Weights of a small image classifier: arch inception.
Rows from block 5, named by matrix and row number. Each number is 50 + 10 x the weight over the matrix's rms, rounded and kept within 0 to 99. All counts start at 0.
# bp10: pool branch pointwise conv (model.blocks.5.bp.1.0.weight, 80x640x1x1), inputs 535-639
bp10.4:60 59 47 53 51 56 44 54 42 55 55 50 47 46 36 52 62 50 48 52 41 63 53 69 39 34 40 44 60 40 38 42 57 44 70 53 56 54 51 57 46 44 53 48 41 71 45 51 40 66 51 43 76 57 56 50 49 63 60 61 53 67 70 70 60 70 62 55 70 51 58 38 58 36 50 50 53 49 46 58 40 60 52 56 54 55 52 44 42 56 38 34 44 66 43 66 66 36 46 36 41 56 61 63 62
bp10.5:53 43 50 51 26 46 25 39 53 45 55 53 50 36 50 61 61 64 43 47 45 34 49 39 53 48 46 41 67 51 46 36 54 45 68 54 47 55 36 54 50 41 41 50 58 31 42 57 51 48 62 51 54 54 55 50 51 60 59 44 53 58 51 57 44 56 58 54 45 54 65 43 59 59 56 41 59 57 35 55 52 54 47 72 53 46 63 51 36 41 45 41 37 59 55 62 56 53 49 41 53 59 67 48 50
bp10.6:45 63 45 45 50 40 31 45 52 63 57 53 57 57 38 50 41 58 39 56 60 52 55 43 36 45 49 24 14 48 29 43 46 50 54 46 46 32 48 50 47 30 63 51 17 28 48 59 48 50 52 57 35 31 55 52 48 30 51 49 43 61 38 32 37 46 32 55 51 58 57 38 55 38 48 61 40 61 50 13 39 44 54 56 50 37 43 41 46 48 51 31 39 23 26 29 52 32 53 37 45 39 30 28 40
bp10.7:67 60 52 53 48 49 50 44 55 52 54 50 57 55 52 52 48 62 39 50 36 45 52 55 47 36 57 41 55 44 57 44 51 45 49 51 53 60 45 41 53 40 52 54 39 55 51 47 46 65 47 50 65 52 44 54 46 72 56 58 50 63 50 64 58 60 55 53 61 51 52 40 64 44 57 44 68 42 52 50 64 54 57 35 55 43 25 43 57 45 41 58 47 37 62 76 48 37 52 50 54 52 62 51 45
bp10.8:62 63 57 68 66 50 49 48 58 54 64 51 56 46 72 58 58 59 67 51 64 56 50 52 53 56 46 52 66 47 54 48 57 38 53 50 49 45 39 59 57 40 32 52 46 73 48 44 36 33 58 64 67 61 43 53 42 55 57 42 67 48 42 53 53 33 67 56 44 37 38 70 71 59 69 39 56 44 46 53 64 48 72 34 52 53 78 52 55 53 51 60 49 48 66 53 65 51 48 45 82 54 47 55 56
bp10.9:52 54 43 40 62 49 60 44 47 53 47 56 57 55 43 54 37 52 53 60 49 47 55 45 49 57 40 55 45 45 58 58 59 50 66 49 56 45 45 59 64 42 50 42 56 56 48 59 52 33 63 57 39 58 45 62 57 24 41 48 40 39 54 47 42 32 46 49 64 36 40 57 52 50 45 58 61 57 48 48 36 47 44 29 54 41 44 40 19 29 43 55 48 50 47 51 45 51 47 48 39 42 38 48 45
bp10.10:41 42 38 47 38 60 54 46 51 56 49 57 46 58 44 47 46 46 62 37 57 66 45 55 51 43 44 48 36 50 36 38 55 52 35 51 49 42 50 54 43 51 49 45 44 75 52 64 57 62 58 52 49 36 45 58 49 51 59 55 49 58 51 59 60 47 44 51 61 45 47 51 50 41 56 54 48 56 39 50 67 40 59 53 52 56 57 50 63 62 47 65 47 50 56 69 47 58 46 55 56 51 53 63 48
bp10.11:59 55 54 54 84 46 54 56 42 53 45 50 60 52 68 37 58 52 64 54 65 41 49 66 54 58 43 39 77 55 59 62 44 53 64 45 49 42 50 74 61 51 65 45 75 54 46 42 42 42 47 81 67 60 48 48 50 45 55 58 48 50 40 63 56 53 61 54 52 64 64 57 72 68 53 44 59 74 58 68 45 51 33 76 55 51 24 63 45 63 60 50 50 60 54 33 54 42 48 57 49 47 43 43 60
bp10.12:57 52 44 45 52 66 40 52 58 47 46 56 56 44 44 60 22 45 65 53 57 39 55 51 43 67 49 50 63 51 56 53 49 47 54 47 51 52 48 41 64 41 44 40 57 47 49 41 43 41 58 55 47 42 61 44 48 53 34 43 42 35 34 42 40 32 57 43 39 29 33 58 63 42 62 49 56 38 50 45 51 55 39 23 52 50 53 45 30 55 50 38 48 59 49 58 55 41 44 56 68 49 47 43 51
bp10.13:49 53 55 45 39 45 42 31 44 53 42 38 51 56 55 54 47 53 44 53 53 45 62 49 56 55 52 49 51 69 49 45 53 48 53 48 52 51 57 40 42 60 43 60 48 39 50 44 44 40 42 36 59 54 49 37 53 45 36 43 45 29 57 29 59 58 63 52 47 40 46 45 50 53 57 43 54 63 51 47 41 49 47 31 52 39 53 48 42 41 59 65 49 51 54 43 51 46 51 59 49 55 45 45 44
bp10.14:63 58 51 42 50 47 39 65 55 47 29 32 44 45 64 47 47 39 59 54 44 39 45 46 39 43 44 61 47 38 58 40 54 42 51 50 51 49 46 57 54 44 42 47 49 60 52 44 44 52 46 62 46 63 50 52 50 52 49 53 36 63 55 68 44 41 38 55 46 44 50 48 50 43 44 57 53 53 47 40 56 43 38 51 49 54 51 50 51 57 57 59 45 72 54 55 46 49 53 38 63 62 60 57 53
bp10.15:36 48 57 40 64 49 26 48 40 37 35 52 66 35 54 48 47 53 48 51 46 34 51 55 39 39 45 41 48 54 46 46 46 49 49 47 49 46 34 57 25 62 46 62 52 27 50 56 58 50 45 46 47 56 48 47 48 47 58 59 60 68 50 61 55 55 56 48 69 56 54 57 38 49 47 62 48 50 51 54 53 37 53 46 48 52 40 45 52 73 52 61 47 52 64 25 59 61 52 26 46 50 49 22 40
bp10.16:65 46 51 46 63 45 53 44 50 47 45 48 49 51 59 50 46 42 62 50 69 57 44 51 48 59 52 57 60 47 52 53 50 51 48 53 54 52 50 51 50 42 41 50 40 66 55 61 54 41 54 46 58 65 47 56 47 54 47 38 51 40 49 31 51 50 47 41 44 29 39 65 46 61 46 46 50 54 55 68 53 55 43 26 50 46 51 55 56 39 49 47 43 52 28 54 47 62 51 57 45 26 57 66 64
bp10.17:64 58 61 51 50 46 43 55 40 57 58 48 45 53 55 60 63 47 43 55 61 46 47 59 67 55 52 51 60 51 51 48 47 56 44 48 46 44 58 42 52 40 28 49 56 41 46 52 45 41 49 53 55 49 57 52 47 38 48 46 62 37 59 52 41 45 52 50 46 39 31 47 45 50 57 50 49 58 66 51 44 55 59 35 54 46 49 46 42 50 61 43 50 55 65 51 48 53 50 54 49 34 23 57 45
bp10.18:68 75 55 42 39 48 53 46 49 59 52 44 57 41 46 52 49 57 46 64 56 54 59 68 44 53 57 54 44 53 46 46 50 51 58 44 53 56 44 48 42 52 43 40 53 44 52 49 41 63 57 33 44 54 50 53 61 54 48 44 49 54 54 39 49 43 59 52 47 36 54 40 63 60 51 49 47 54 53 54 42 46 55 35 54 47 40 45 57 43 48 45 32 29 44 67 53 51 49 42 54 42 43 52 55
bp10.19:69 51 53 50 35 47 46 44 44 49 40 52 49 47 45 54 47 64 53 56 59 58 65 46 49 43 53 41 57 38 57 43 51 47 43 49 48 58 34 42 52 43 45 56 45 54 43 39 34 48 50 59 49 48 53 53 42 39 61 40 43 44 28 50 41 47 40 52 43 40 55 50 50 27 49 54 56 29 50 58 50 45 50 29 51 38 47 56 22 46 45 55 45 26 53 59 35 51 51 62 49 22 54 40 35
bp10.20:56 41 55 43 36 56 45 40 49 42 34 47 54 55 56 44 39 64 48 35 50 44 49 38 45 55 53 68 46 42 53 53 49 51 62 53 56 57 54 40 30 46 46 48 53 67 56 41 48 65 53 70 62 54 50 48 47 39 62 57 41 36 59 52 43 45 52 56 42 52 41 66 57 45 50 53 52 46 47 49 52 39 47 51 53 43 63 43 54 54 69 52 59 53 57 54 53 49 55 53 54 36 66 58 62
bp10.21:40 53 43 46 57 40 55 58 44 47 62 51 31 44 50 46 47 51 53 48 60 53 60 48 45 53 39 49 51 38 35 49 55 38 47 50 50 37 37 47 52 52 59 52 54 64 52 43 52 65 50 48 48 52 55 47 56 48 70 56 50 56 42 53 54 54 62 44 48 71 81 37 42 49 47 44 47 56 50 44 53 64 46 51 56 55 46 49 41 68 53 58 53 26 32 43 49 63 49 28 44 53 50 37 49
bp10.22:60 39 56 48 43 56 42 33 40 48 40 62 44 54 45 59 44 43 40 59 48 51 49 56 82 58 58 60 54 51 44 45 52 45 54 48 52 52 50 41 60 57 47 41 59 68 51 40 50 45 54 63 59 51 60 52 54 56 50 53 43 57 58 51 59 48 57 53 52 40 39 38 65 60 51 44 55 52 52 63 53 43 48 58 53 64 55 58 45 61 47 53 63 51 48 50 55 57 47 59 67 64 54 54 57
bp10.23:66 56 58 52 52 60 40 65 49 54 49 46 50 63 41 58 59 52 53 55 76 53 51 47 44 43 40 54 54 60 47 53 45 44 52 54 51 52 47 48 52 51 44 47 67 48 48 37 45 40 53 59 44 57 49 38 47 45 36 42 45 29 57 43 39 44 49 52 39 39 49 50 59 59 50 50 46 51 68 58 68 42 44 35 53 50 40 59 44 44 52 49 63 36 55 60 49 52 51 34 52 49 50 55 60
bp10.24:41 52 52 54 51 55 51 41 57 61 65 48 63 58 51 64 46 63 62 59 60 51 55 38 46 44 60 41 49 54 39 50 44 47 68 52 52 51 49 41 55 60 58 51 45 67 55 56 54 38 59 50 54 66 39 48 50 70 41 26 53 57 59 47 43 49 53 54 64 50 53 46 58 45 60 39 59 50 37 55 50 57 50 39 58 52 37 52 65 45 58 63 47 54 32 65 41 49 51 56 62 51 32 62 47
bp10.25:89 59 38 60 23 56 52 41 49 64 37 37 64 57 48 40 56 51 57 55 48 53 46 50 56 31 64 63 49 51 49 35 39 46 40 49 50 53 46 54 23 45 60 42 48 50 48 48 42 68 56 52 48 53 45 50 42 71 58 66 47 59 42 44 55 66 38 38 72 59 71 56 51 55 43 56 58 50 47 43 44 43 41 69 43 61 49 53 55 63 45 48 49 50 47 44 57 44 48 24 44 42 73 44 43
bp10.26:93 69 45 52 31 42 73 52 50 58 48 56 52 56 39 55 47 49 51 48 61 61 53 43 31 59 48 53 47 20 50 60 47 51 47 50 50 50 41 35 44 47 44 41 54 63 49 46 57 60 53 46 55 52 62 57 47 43 54 46 38 54 30 55 53 56 46 43 54 62 69 46 48 32 42 46 57 41 51 60 55 62 44 46 51 45 46 44 48 52 48 64 52 56 58 71 54 58 50 71 48 48 75 62 45
bp10.27:58 54 56 50 43 51 43 51 54 57 56 50 60 49 44 58 37 74 32 46 53 53 57 58 45 57 55 44 53 58 39 53 49 47 42 47 50 62 54 25 42 54 43 46 41 43 52 49 59 46 52 67 49 50 52 57 43 35 34 61 45 41 47 28 47 35 52 50 34 64 15 44 61 65 59 52 42 45 61 66 39 57 49 43 51 36 55 74 44 31 41 42 48 31 51 21 57 42 54 43 59 43 43 53 57
bp10.28:53 39 58 38 67 33 57 48 46 57 39 41 43 49 39 48 52 57 43 35 45 21 54 59 42 48 47 48 45 60 42 54 60 49 62 47 53 63 54 64 49 56 46 65 67 48 50 56 55 49 56 52 58 38 53 46 52 43 50 33 52 53 67 49 53 57 55 52 54 41 34 56 54 45 50 49 47 74 46 53 56 45 61 29 52 47 48 47 62 45 55 43 46 57 61 49 58 42 47 36 50 62 45 57 44
bp10.29:70 52 63 55 63 55 63 55 53 57 43 44 55 49 38 61 54 55 46 57 42 49 56 62 58 40 54 56 37 49 52 52 51 44 53 52 48 48 40 59 58 51 47 48 51 66 49 67 39 52 48 43 49 56 50 42 54 48 68 46 56 44 44 54 36 70 60 48 54 53 58 62 59 60 53 50 70 60 47 43 45 47 57 44 51 65 44 44 55 51 59 50 64 37 50 45 55 36 49 52 54 29 39 47 40
bp10.30:70 48 53 54 55 51 60 38 50 48 52 51 53 47 44 46 47 47 40 55 56 46 49 45 51 47 49 58 46 27 34 52 49 47 54 48 49 55 35 60 46 43 49 55 41 49 47 48 58 34 47 44 36 48 54 59 59 56 46 34 45 41 42 48 56 55 36 48 66 51 48 71 47 39 34 55 61 59 43 45 67 48 44 47 49 49 53 50 54 42 36 62 32 54 63 49 32 45 51 64 39 54 50 68 46
bp10.31:58 63 52 53 59 42 72 60 53 67 49 49 47 50 48 52 35 38 53 64 50 48 45 54 48 43 49 61 79 65 42 57 51 44 46 49 51 37 49 77 53 53 55 58 28 46 46 62 69 39 46 37 63 77 49 43 48 51 58 55 51 45 44 41 51 70 64 50 77 51 50 58 43 54 48 39 50 72 46 58 44 68 60 59 45 72 66 54 54 67 50 53 53 50 39 50 56 40 49 57 53 47 51 65 51
bp10.32:44 74 45 63 47 64 43 69 64 52 31 66 63 65 32 48 53 57 36 53 53 54 54 56 71 55 51 42 51 63 36 48 49 54 55 42 47 62 50 53 41 46 50 60 42 36 47 44 57 50 51 64 61 54 47 53 59 52 43 60 28 50 38 56 59 63 49 53 52 56 61 41 45 52 49 47 44 76 56 62 35 59 39 69 47 67 50 52 54 61 45 33 42 44 35 51 41 36 51 28 42 64 72 36 62
bp10.33:57 65 43 58 49 55 38 43 45 39 57 62 44 53 49 54 47 68 63 47 50 56 61 35 31 62 61 51 42 44 53 50 44 49 51 50 46 42 53 38 35 51 49 50 56 55 48 44 41 28 46 41 41 50 47 44 58 47 38 57 49 35 56 45 62 59 51 49 60 62 61 79 58 46 46 51 65 45 56 37 52 50 53 44 46 31 59 46 54 54 64 39 58 51 63 67 54 58 46 67 50 44 44 50 59
bp10.34:73 53 52 60 44 47 75 53 54 47 57 57 52 49 50 45 61 45 54 49 64 60 43 57 45 58 55 58 50 61 52 54 48 57 60 45 42 62 46 77 58 38 59 51 40 77 48 66 45 53 62 69 59 58 45 55 52 66 45 33 65 35 37 51 70 85 47 55 61 52 66 63 68 75 45 51 57 76 60 55 55 65 41 56 50 61 52 48 65 33 52 39 56 63 32 62 46 49 48 78 49 42 47 64 65
bp10.35:63 54 38 49 53 55 52 46 61 48 33 54 45 55 53 51 50 41 47 45 63 51 41 46 46 54 69 43 59 47 62 58 46 52 44 53 52 51 55 31 59 31 49 49 54 54 53 40 46 44 42 18 41 52 50 44 36 57 61 63 39 70 48 69 39 59 42 48 44 49 53 56 33 51 47 62 59 42 59 51 72 77 49 54 49 63 55 51 64 59 59 50 45 39 47 50 49 44 55 30 47 54 57 42 33
bp10.36:50 47 60 46 34 63 69 49 35 53 48 55 62 47 61 43 62 57 59 56 70 44 50 44 46 55 43 40 47 34 44 54 53 50 59 59 54 49 45 56 44 47 48 49 58 45 55 86 49 59 56 49 62 47 46 51 52 39 62 63 69 67 56 48 45 47 52 54 57 69 41 56 71 60 62 50 57 62 44 56 52 56 51 57 59 50 46 44 40 50 55 60 59 41 35 27 50 52 54 38 53 56 51 42 39
bp10.37:48 53 48 39 62 54 68 50 57 44 55 48 55 51 50 52 34 60 46 49 43 42 36 49 43 57 53 67 63 52 43 56 61 59 41 54 48 43 44 68 47 51 32 60 56 32 44 54 56 60 45 42 68 54 52 46 49 61 74 66 53 53 31 44 56 51 54 48 61 42 53 51 57 48 52 60 58 39 55 66 53 54 59 33 47 46 55 38 34 49 53 46 42 55 50 50 42 62 45 59 52 41 74 43 39
bp10.38:43 53 57 43 68 50 50 45 49 50 58 44 60 38 33 57 61 57 34 46 36 64 54 58 49 50 51 43 50 55 35 61 48 46 63 47 51 55 53 49 44 50 63 65 47 54 46 38 44 63 50 52 65 63 50 47 47 70 72 47 46 60 47 59 48 90 66 45 54 62 70 53 52 55 48 61 53 83 44 64 47 54 45 52 51 49 54 60 69 43 63 41 53 42 40 54 60 53 49 75 48 50 62 53 54
bp10.39:31 40 49 48 39 45 51 48 48 60 35 36 59 39 65 52 50 48 39 49 51 59 53 55 61 67 53 49 61 49 49 60 49 46 45 46 51 50 63 63 46 58 72 46 48 33 46 61 48 42 50 39 56 59 51 53 49 50 56 59 57 50 48 60 42 44 53 52 57 51 59 57 59 56 55 49 41 51 54 56 47 51 44 49 57 32 54 52 59 47 46 48 51 44 48 55 58 65 46 54 48 39 29 47 52
bp10.40:28 33 60 50 45 48 43 46 45 40 45 51 50 43 64 52 53 69 56 43 44 52 51 42 53 64 48 51 50 56 53 29 48 53 33 46 50 56 53 52 42 47 68 49 58 58 47 49 41 81 48 57 53 27 55 54 48 48 57 63 40 71 51 63 56 69 46 55 64 59 68 52 43 41 46 59 52 57 46 38 38 41 43 70 49 69 53 51 61 66 49 50 41 50 39 29 50 36 50 46 42 69 89 57 58
bp10.41:26 56 51 50 41 47 53 59 39 59 57 44 52 39 48 45 57 53 72 45 28 53 47 50 54 34 60 44 47 88 59 58 63 53 65 60 53 57 64 57 53 55 63 55 58 56 50 39 39 60 48 41 42 55 57 44 42 51 48 50 47 51 43 56 51 60 54 43 47 37 64 41 63 48 56 45 64 62 60 30 30 37 47 37 43 42 31 36 48 48 43 32 43 61 36 64 54 23 42 58 52 42 69 38 25
bp10.42:75 49 55 49 45 54 59 34 53 44 47 57 39 60 43 50 45 52 50 38 47 46 53 51 42 43 53 63 63 49 48 65 49 50 58 52 50 41 50 56 41 64 49 57 65 40 53 51 54 54 54 58 62 61 51 45 52 49 44 41 59 60 63 54 55 71 46 48 62 60 54 52 46 58 51 58 55 59 44 58 68 42 42 47 44 56 41 59 44 38 64 47 51 48 23 67 47 63 46 63 42 47 48 50 53
bp10.43:54 57 40 60 46 52 52 45 47 48 59 65 55 46 56 52 56 55 67 57 69 42 54 50 56 35 53 47 32 41 38 41 52 52 40 52 48 46 51 51 44 53 40 41 47 43 46 44 47 55 53 41 28 42 48 36 42 63 58 39 36 44 50 49 48 60 46 53 45 51 50 40 63 51 56 52 46 25 51 28 48 44 53 69 54 40 53 45 41 57 54 40 44 48 42 20 51 56 48 38 56 41 44 45 48
bp10.44:57 31 43 52 48 49 42 59 47 52 46 41 50 61 48 46 53 40 51 41 57 47 50 59 56 58 33 53 55 54 49 67 52 44 60 52 53 35 61 63 40 41 42 46 51 42 58 54 53 60 46 62 67 61 44 54 58 30 32 50 42 46 49 47 51 47 57 47 40 47 56 66 49 65 51 59 43 49 53 56 49 40 49 48 55 68 62 46 49 45 67 40 48 43 63 71 51 49 49 44 51 44 67 53 60
bp10.45:57 33 48 45 73 53 61 58 55 45 56 34 46 54 56 52 48 38 64 55 58 39 42 53 46 30 47 59 41 39 47 45 53 57 43 51 48 59 48 57 55 39 59 59 44 41 50 55 55 45 58 39 50 54 56 47 52 68 56 61 38 40 53 53 56 54 43 45 73 54 49 63 51 69 44 48 75 45 45 57 59 69 50 33 47 65 73 46 38 43 45 42 50 54 35 40 50 50 51 51 43 47 35 51 39
bp10.46:81 47 68 52 75 61 34 44 64 58 58 72 50 48 54 58 58 52 58 54 56 51 60 59 46 67 48 38 53 49 38 52 53 54 42 52 51 43 54 31 56 47 57 53 45 49 49 46 57 31 50 37 56 36 48 51 62 67 56 62 53 52 57 60 58 34 44 56 38 44 50 54 45 45 60 39 51 34 45 46 57 57 64 32 55 26 65 47 48 53 54 60 51 51 73 50 41 50 58 40 49 75 33 43 39
bp10.47:58 56 39 38 49 45 53 34 46 50 60 52 41 60 33 63 46 52 53 60 57 42 55 48 46 63 34 44 43 33 13 28 62 57 12 38 51 32 42 53 23 48 47 55 37 64 45 47 44 39 49 50 50 39 44 55 43 33 58 39 47 50 44 42 47 61 48 40 63 70 70 67 38 31 35 60 55 49 52 46 54 46 35 50 43 58 58 55 61 64 61 58 60 56 62 27 62 40 50 72 40 68 54 54 35
bp10.48:43 53 57 49 32 58 36 42 49 40 53 47 45 45 54 47 52 39 62 55 62 49 44 54 55 57 48 37 44 67 78 50 51 50 58 56 57 53 63 58 58 33 53 43 36 51 44 50 51 42 47 69 41 48 48 62 45 44 44 52 56 40 45 63 55 42 40 51 19 35 41 63 46 39 47 55 32 40 56 18 56 61 48 54 52 57 54 49 45 41 45 54 50 52 62 48 40 51 48 50 47 32 53 48 55
bp10.49:53 63 77 50 45 42 31 47 60 60 51 47 51 59 57 39 31 68 42 46 43 43 64 51 49 36 59 42 60 51 64 53 66 51 51 55 53 46 45 54 63 61 46 52 66 51 51 51 49 39 48 67 52 48 49 51 45 27 49 44 47 46 50 56 42 42 55 47 50 51 37 45 53 69 57 55 50 52 60 56 51 42 55 63 56 57 41 61 49 61 64 57 71 52 58 46 69 59 51 41 67 64 43 47 61
bp10.50:47 53 46 45 60 51 57 45 48 59 65 51 59 48 54 48 41 45 46 58 53 70 50 58 51 51 41 44 49 32 42 42 52 65 58 49 51 33 49 29 45 59 47 49 41 36 53 46 51 68 51 47 25 30 66 48 49 39 51 58 59 59 54 58 36 59 44 46 54 58 60 43 47 42 53 59 44 29 44 43 38 46 54 20 54 65 63 30 26 60 52 62 56 53 56 40 45 20 49 43 45 57 55 49 50
bp10.51:51 62 54 37 69 53 68 46 54 58 55 55 46 51 50 46 41 49 58 44 39 54 50 60 42 43 36 64 59 35 27 42 48 47 55 52 45 30 38 63 37 50 39 46 57 46 47 55 58 49 55 47 47 66 53 50 50 46 57 44 33 58 31 43 55 49 48 45 59 57 65 53 45 49 53 54 54 32 52 48 53 48 50 59 52 60 54 56 39 61 62 54 53 38 59 57 52 43 49 37 39 62 56 60 49
bp10.52:44 48 43 49 41 43 52 59 45 62 43 59 65 53 34 50 51 49 34 51 48 50 50 33 56 30 35 48 47 52 42 49 52 42 52 50 49 48 51 53 35 41 63 51 33 44 44 38 41 80 47 45 35 58 50 55 49 42 64 70 43 59 40 54 39 49 45 45 55 56 54 40 28 41 35 49 49 59 45 69 56 51 44 64 45 45 48 48 53 50 43 46 48 42 39 64 50 55 53 25 34 39 69 37 58
bp10.53:50 66 50 52 75 46 61 58 46 58 44 49 60 59 46 65 38 46 52 63 43 70 47 36 43 57 54 48 51 75 51 45 48 45 59 45 48 45 55 52 57 54 52 48 64 49 54 45 62 45 49 51 51 65 42 44 57 49 30 56 38 50 66 52 48 25 45 50 48 41 49 61 37 70 42 48 44 93 62 53 55 44 41 37 51 46 33 44 69 56 40 52 55 43 50 25 48 64 51 48 40 45 39 65 54
bp10.54:11 57 43 46 49 58 25 42 45 48 47 47 46 47 53 51 45 49 48 42 55 42 45 45 55 41 30 51 43 50 48 48 51 52 41 43 50 46 49 55 52 39 57 52 51 69 47 57 50 45 46 68 52 47 43 47 60 47 72 65 47 78 58 80 47 58 52 51 56 79 72 54 43 39 48 47 46 64 38 45 33 51 51 99 51 47 50 56 68 58 52 63 59 48 69 47 57 59 51 50 50 62 71 60 61
bp10.55:52 43 48 52 48 45 54 30 48 45 46 42 51 55 51 57 57 42 47 56 67 50 51 65 49 60 44 42 32 42 50 46 46 42 45 47 48 54 48 59 42 54 45 48 62 60 52 57 60 79 47 53 48 64 53 42 44 58 77 86 46 71 55 77 53 71 39 49 74 76 81 56 63 47 43 58 36 57 50 55 24 59 30 72 50 58 42 49 51 56 46 48 47 58 49 46 49 47 51 42 33 69 75 40 49
bp10.56:57 55 56 43 50 53 38 49 60 60 50 48 45 59 60 52 63 38 46 50 40 31 48 42 46 48 55 43 39 67 68 70 53 56 29 45 52 51 54 59 50 54 49 67 54 38 48 25 45 51 42 50 44 57 51 49 47 52 67 57 48 48 51 56 46 61 43 40 35 48 40 38 33 30 44 62 40 52 65 31 50 57 49 42 42 49 48 28 51 47 44 38 42 54 55 41 31 51 51 29 42 56 66 48 42
bp10.57:70 65 57 46 35 51 21 57 46 55 36 37 48 41 41 57 48 55 48 60 54 20 58 54 46 48 51 74 42 50 27 56 49 54 52 49 49 44 53 52 10 47 64 52 44 47 48 60 59 71 49 51 57 63 54 46 53 52 58 61 50 59 62 39 54 47 52 53 66 58 63 49 46 56 50 54 51 55 53 68 45 48 39 80 47 77 51 53 63 64 52 57 45 51 46 36 52 66 48 43 53 46 80 42 55
bp10.58:56 50 54 54 26 54 48 55 51 55 40 55 52 44 56 47 55 50 51 48 46 69 47 68 57 36 53 59 56 59 29 50 52 40 51 50 48 33 47 40 58 64 51 59 54 66 51 44 53 45 45 60 61 48 51 51 51 69 65 46 46 58 47 51 49 66 51 45 48 63 67 59 35 42 46 47 47 61 46 57 67 37 37 40 48 42 46 53 70 45 39 59 44 58 53 43 46 54 49 63 37 60 48 54 49
bp10.59:69 47 46 59 39 50 66 58 53 44 49 52 53 56 46 41 72 43 36 46 56 77 47 55 53 75 62 58 63 72 53 57 52 50 51 50 44 54 65 51 64 47 53 52 69 22 48 40 45 40 43 45 66 64 53 48 45 48 42 50 52 47 42 35 58 53 57 42 67 62 56 69 36 61 45 48 47 49 37 53 52 46 47 60 55 60 51 66 39 49 46 56 36 47 47 50 38 68 50 69 43 48 29 45 43
bp10.60:68 55 56 60 56 54 48 39 59 67 39 60 49 55 56 43 55 50 65 52 70 60 47 45 41 62 58 50 73 48 43 57 45 47 52 44 46 61 55 39 61 76 50 64 65 24 49 49 38 55 44 49 48 75 42 50 51 65 53 65 47 53 61 61 56 41 46 51 57 43 46 59 50 71 49 55 51 24 42 63 60 51 40 30 48 52 57 37 33 38 53 68 43 61 76 42 45 62 50 74 50 60 34 39 65
bp10.61:55 62 48 51 42 44 59 43 48 56 40 65 50 51 37 45 46 47 48 48 70 66 48 41 39 43 60 32 33 49 44 30 48 45 42 51 49 48 50 46 44 66 45 53 50 26 54 61 59 46 53 27 29 47 44 49 45 49 51 35 41 34 41 37 56 67 39 43 41 44 55 31 39 34 52 59 43 57 56 30 59 48 52 29 50 45 37 46 38 46 51 63 43 44 59 61 52 40 49 31 41 40 49 48 47
bp10.62:48 48 63 35 55 46 42 46 47 53 56 45 51 45 58 42 52 52 62 52 37 38 53 59 52 65 61 57 65 49 59 48 50 50 64 48 52 63 47 50 49 47 53 44 29 45 50 43 48 23 50 51 40 67 49 44 61 44 36 34 44 29 47 27 71 51 39 53 51 36 26 43 48 66 49 42 63 58 46 70 55 45 54 36 53 66 46 52 43 42 55 49 49 37 37 66 53 69 51 57 46 33 31 40 52
bp10.63:78 51 54 51 71 62 67 56 52 62 68 38 66 56 44 54 51 62 53 67 64 47 59 49 56 46 60 57 47 46 46 51 50 55 33 48 49 50 54 54 51 45 42 49 58 64 47 75 56 35 47 60 56 43 44 53 52 43 37 44 57 42 55 57 48 60 50 52 42 51 40 38 54 68 53 52 53 59 50 54 59 53 76 62 50 67 37 52 68 60 58 36 57 38 34 55 58 40 49 62 57 36 40 69 38
bp10.64:67 61 56 47 65 52 55 54 59 45 49 51 59 63 44 68 37 55 53 66 68 68 50 49 41 39 46 52 53 49 37 60 55 48 54 51 54 60 48 46 48 53 43 51 52 48 47 39 47 70 54 46 42 39 52 51 46 58 57 42 35 52 36 36 51 60 54 48 47 59 55 44 42 56 49 49 48 45 48 66 54 50 52 46 49 59 54 39 65 26 49 50 45 56 50 58 51 42 50 51 56 68 57 58 61
bp10.65:77 46 44 54 51 49 50 43 57 43 57 53 50 51 39 44 48 59 52 49 55 52 49 50 46 58 48 54 44 53 52 49 47 52 54 48 50 42 51 38 55 51 37 50 53 43 53 50 48 48 47 33 35 45 50 51 55 48 42 58 40 37 40 43 52 39 51 55 49 57 58 57 44 63 48 43 57 35 56 27 42 57 44 44 50 48 61 42 42 55 46 56 47 45 70 29 49 35 49 44 46 63 53 34 42
bp10.66:42 50 43 54 35 57 44 49 38 37 46 49 44 50 49 52 50 43 46 44 59 53 53 47 50 66 61 56 42 43 52 55 56 53 39 51 48 53 43 36 46 48 53 43 40 50 51 41 46 70 42 58 64 45 50 51 44 67 53 54 53 42 38 43 36 56 50 56 51 48 46 50 49 37 56 45 58 41 56 47 63 54 54 39 53 55 50 53 43 60 49 54 70 61 36 55 55 56 51 59 49 51 53 49 54
bp10.67:50 33 56 54 66 50 53 53 57 43 69 65 43 61 46 53 43 47 51 48 57 43 47 53 54 54 43 48 54 62 49 58 53 43 47 50 46 41 50 54 57 49 54 44 53 89 51 57 53 67 52 78 65 61 53 56 50 50 55 60 58 66 64 74 55 39 70 44 48 63 60 56 61 62 54 60 56 56 62 59 60 53 61 66 42 58 50 59 64 57 59 66 60 57 56 66 53 60 51 51 59 70 63 52 44
bp10.68:59 69 54 54 57 48 52 55 44 44 44 51 59 54 51 49 52 59 56 54 48 42 48 67 52 65 61 57 48 32 44 52 41 48 44 44 46 53 29 50 43 60 30 28 55 16 50 50 51 61 64 36 48 60 54 56 59 53 39 60 60 48 52 42 63 65 40 53 31 52 52 28 57 62 49 51 50 59 43 61 52 61 57 28 50 54 54 56 46 60 57 61 54 57 54 50 50 43 51 57 61 74 64 46 49
bp10.69:34 41 60 58 35 51 18 51 34 44 53 64 50 43 61 41 55 49 57 35 47 28 49 45 57 52 53 70 40 41 59 50 57 52 53 51 47 56 46 65 45 48 46 46 70 56 51 50 54 60 51 36 39 61 47 50 46 55 47 65 48 47 46 58 54 53 29 51 46 55 60 58 53 48 49 46 53 25 54 45 37 40 50 40 54 47 38 57 32 43 47 32 52 50 50 62 55 45 52 52 51 42 66 61 48